A small masked spectrogram model, trained from scratch: encoder width 128, 17100 steps.
Rows from expert 9 of block 5 of the encoder, named by matrix and row number. Rows with one number belong to one neuron. Each number is 200 + 40 x the weight over its row's rms, rounded and kept within 0 to 999. All counts start at 0. After the name is the row's rms in percent of the matrix's.
# up: expert up (encoder.blocks.5.mlp.up, 32x64x128), inputs 32-63
# down: expert down (encoder.blocks.5.mlp.down, 32x128x64, transposed), outputs 32-63
up.5,113,165,246,188,225,216,240,118,190,191,213,191,191,223,167,258,216,172,187,226,209,202,303,206,222,229,233,196,249,228,147,204,216
down.5,105,172,177,224,242,188,155,187,195,163,183,165,176,209,188,143,253,167,240,216,199,200,224,202,238,249,203,236,168,154,262,228,157
up.6,085,229,265,277,184,212,154,176,199,218,173,201,211,323,231,215,186,209,197,218,168,199,232,223,182,161,160,191,234,230,208,235,184
down.6,084,177,225,159,155,177,193,233,296,286,202,236,170,200,210,260,164,222,163,205,254,192,210,242,190,259,192,192,299,177,190,234,163
up.7,090,220,212,198,182,234,159,141,199,149,198,254,186,325,247,205,182,183,176,195,248,209,137,197,165,161,224,235,208,228,270,227,159
down.7,089,177,222,171,189,171,220,238,167,134,188,236,229,198,184,202,176,162,246,185,231,149,243,171,230,246,210,240,186,193,229,166,183
up.8,094,187,206,221,195,173,188,152,171,168,186,190,211,17,241,188,166,147,201,318,247,168,157,193,181,214,110,172,130,170,167,229,247
down.8,090,214,248,209,129,207,206,190,238,185,196,213,168,244,189,197,239,177,175,227,158,138,179,207,157,223,233,200,214,186,197,187,186
up.9,084,162,159,165,169,194,186,141,232,132,206,137,193,201,230,197,208,145,236,248,255,166,126,225,192,167,174,245,150,195,166,195,222
down.9,085,205,203,184,94,187,196,130,223,174,153,100,198,228,139,225,169,168,219,191,276,226,212,214,173,184,183,180,253,201,130,204,152
up.10,103,58,246,189,188,222,171,193,163,156,210,264,167,92,203,219,206,202,198,208,244,225,174,204,178,246,317,204,190,191,278,192,194
down.10,104,195,191,170,205,177,222,210,190,139,178,240,185,203,222,290,172,182,210,194,148,178,168,114,194,177,252,183,229,173,237,183,213
up.11,111,209,172,324,232,198,194,219,222,211,202,316,242,103,230,147,191,157,210,241,277,206,119,170,222,210,181,211,89,168,209,188,229
down.11,111,186,228,152,200,153,232,241,189,179,239,232,167,166,229,200,168,176,208,180,168,156,176,187,290,95,204,187,196,192,195,188,207
up.12,077,203,240,257,204,213,115,176,231,198,179,282,214,228,196,174,150,212,243,241,175,196,252,136,244,142,177,187,242,194,241,166,235
down.12,066,200,223,159,125,150,155,235,171,146,218,215,233,162,261,231,193,175,211,197,208,144,164,190,189,192,192,188,165,198,247,211,183
up.13,085,206,233,277,186,153,157,107,141,197,168,164,155,89,230,147,247,222,170,215,160,202,242,175,260,248,95,186,151,231,150,182,221
down.13,086,187,214,267,236,213,220,193,196,184,288,241,193,231,198,149,172,208,223,189,136,181,221,198,244,242,163,184,213,188,189,184,199
up.14,107,249,200,228,205,162,215,205,246,237,179,146,130,93,193,197,232,249,204,233,226,205,196,152,194,266,221,226,215,217,211,193,226
down.14,102,250,194,167,154,178,241,212,217,160,178,224,200,192,212,269,181,210,192,182,130,176,211,169,221,159,210,204,201,173,237,187,173
up.15,103,198,242,219,189,228,164,204,217,171,228,166,209,241,169,237,113,165,179,141,69,192,190,213,215,165,193,165,257,194,262,186,345
down.15,092,195,221,222,244,212,142,208,169,252,254,211,208,208,194,186,235,243,193,210,216,185,261,152,256,228,205,198,187,204,185,171,184
up.16,096,245,177,220,221,245,192,243,287,146,223,131,174,260,176,197,99,200,266,213,113,194,251,229,154,166,257,164,183,243,300,210,257
down.16,092,150,208,177,210,177,139,139,212,186,207,193,170,141,195,186,178,220,175,216,246,184,195,221,211,160,287,210,265,224,209,165,239
up.17,119,152,157,111,214,220,255,217,250,180,206,106,180,328,199,273,158,228,199,199,195,213,138,183,218,150,204,184,251,235,119,223,214
down.17,113,202,196,254,215,230,182,159,192,237,203,172,205,231,191,291,313,263,225,201,297,187,191,201,114,229,194,186,177,203,228,225,226
up.18,116,173,201,184,188,152,266,210,146,159,214,183,189,120,224,223,153,236,196,223,200,197,157,172,200,258,165,208,258,176,111,217,284
down.18,118,193,194,161,202,263,217,103,197,254,195,182,180,265,156,241,221,240,159,196,277,203,145,240,126,234,148,153,193,190,154,154,200
up.19,112,225,160,118,184,185,131,121,157,194,194,365,234,163,236,145,199,212,219,229,241,204,215,185,216,198,161,211,230,210,287,275,151
down.19,105,224,179,174,150,208,164,159,248,146,189,243,244,169,184,242,185,159,183,214,192,202,220,221,139,204,322,185,264,196,190,166,239
up.20,092,229,209,292,163,229,236,174,191,177,207,148,221,212,185,195,193,160,213,212,241,186,271,200,196,185,164,196,254,247,259,98,160
down.20,092,154,224,197,187,197,189,208,149,195,221,116,260,240,198,174,158,172,232,234,219,156,180,232,193,205,157,179,157,200,211,240,166
up.21,072,320,193,277,199,246,155,189,138,222,213,204,246,230,174,182,211,187,241,148,292,204,234,251,258,150,207,184,141,211,185,218,180
down.21,080,231,204,211,208,183,222,214,217,153,203,184,238,166,170,127,153,166,226,210,155,225,185,300,305,198,165,211,213,199,228,202,123
up.22,087,170,181,174,223,235,160,149,170,128,169,264,222,84,229,144,193,196,228,231,255,223,215,188,191,156,183,180,191,187,243,239,179
down.22,085,230,207,241,95,211,156,148,207,215,172,224,148,206,152,176,248,210,252,183,228,213,177,226,235,147,181,212,140,217,254,192,152
up.23,090,173,246,256,216,142,282,278,272,191,202,144,217,163,174,274,183,237,170,168,231,195,115,223,193,201,276,231,154,219,161,206,236
down.23,092,151,198,121,216,216,221,178,165,215,181,142,243,234,169,272,204,261,243,200,237,200,204,138,193,106,194,168,175,224,169,206,159
up.24,122,204,225,195,172,163,199,191,138,229,194,220,174,285,219,225,193,179,138,170,199,188,286,184,190,242,306,170,208,238,210,141,251
down.24,101,202,224,213,220,164,208,186,194,234,210,147,326,198,220,249,154,204,250,207,239,207,225,227,187,234,144,235,155,225,162,217,164
up.25,106,198,161,178,217,164,276,179,179,183,174,175,168,109,229,135,129,182,195,253,200,207,228,172,207,208,141,190,284,207,182,203,205
down.25,111,246,200,213,128,191,235,171,262,255,222,232,163,115,214,111,242,218,211,170,230,201,185,229,179,221,114,213,161,156,262,136,187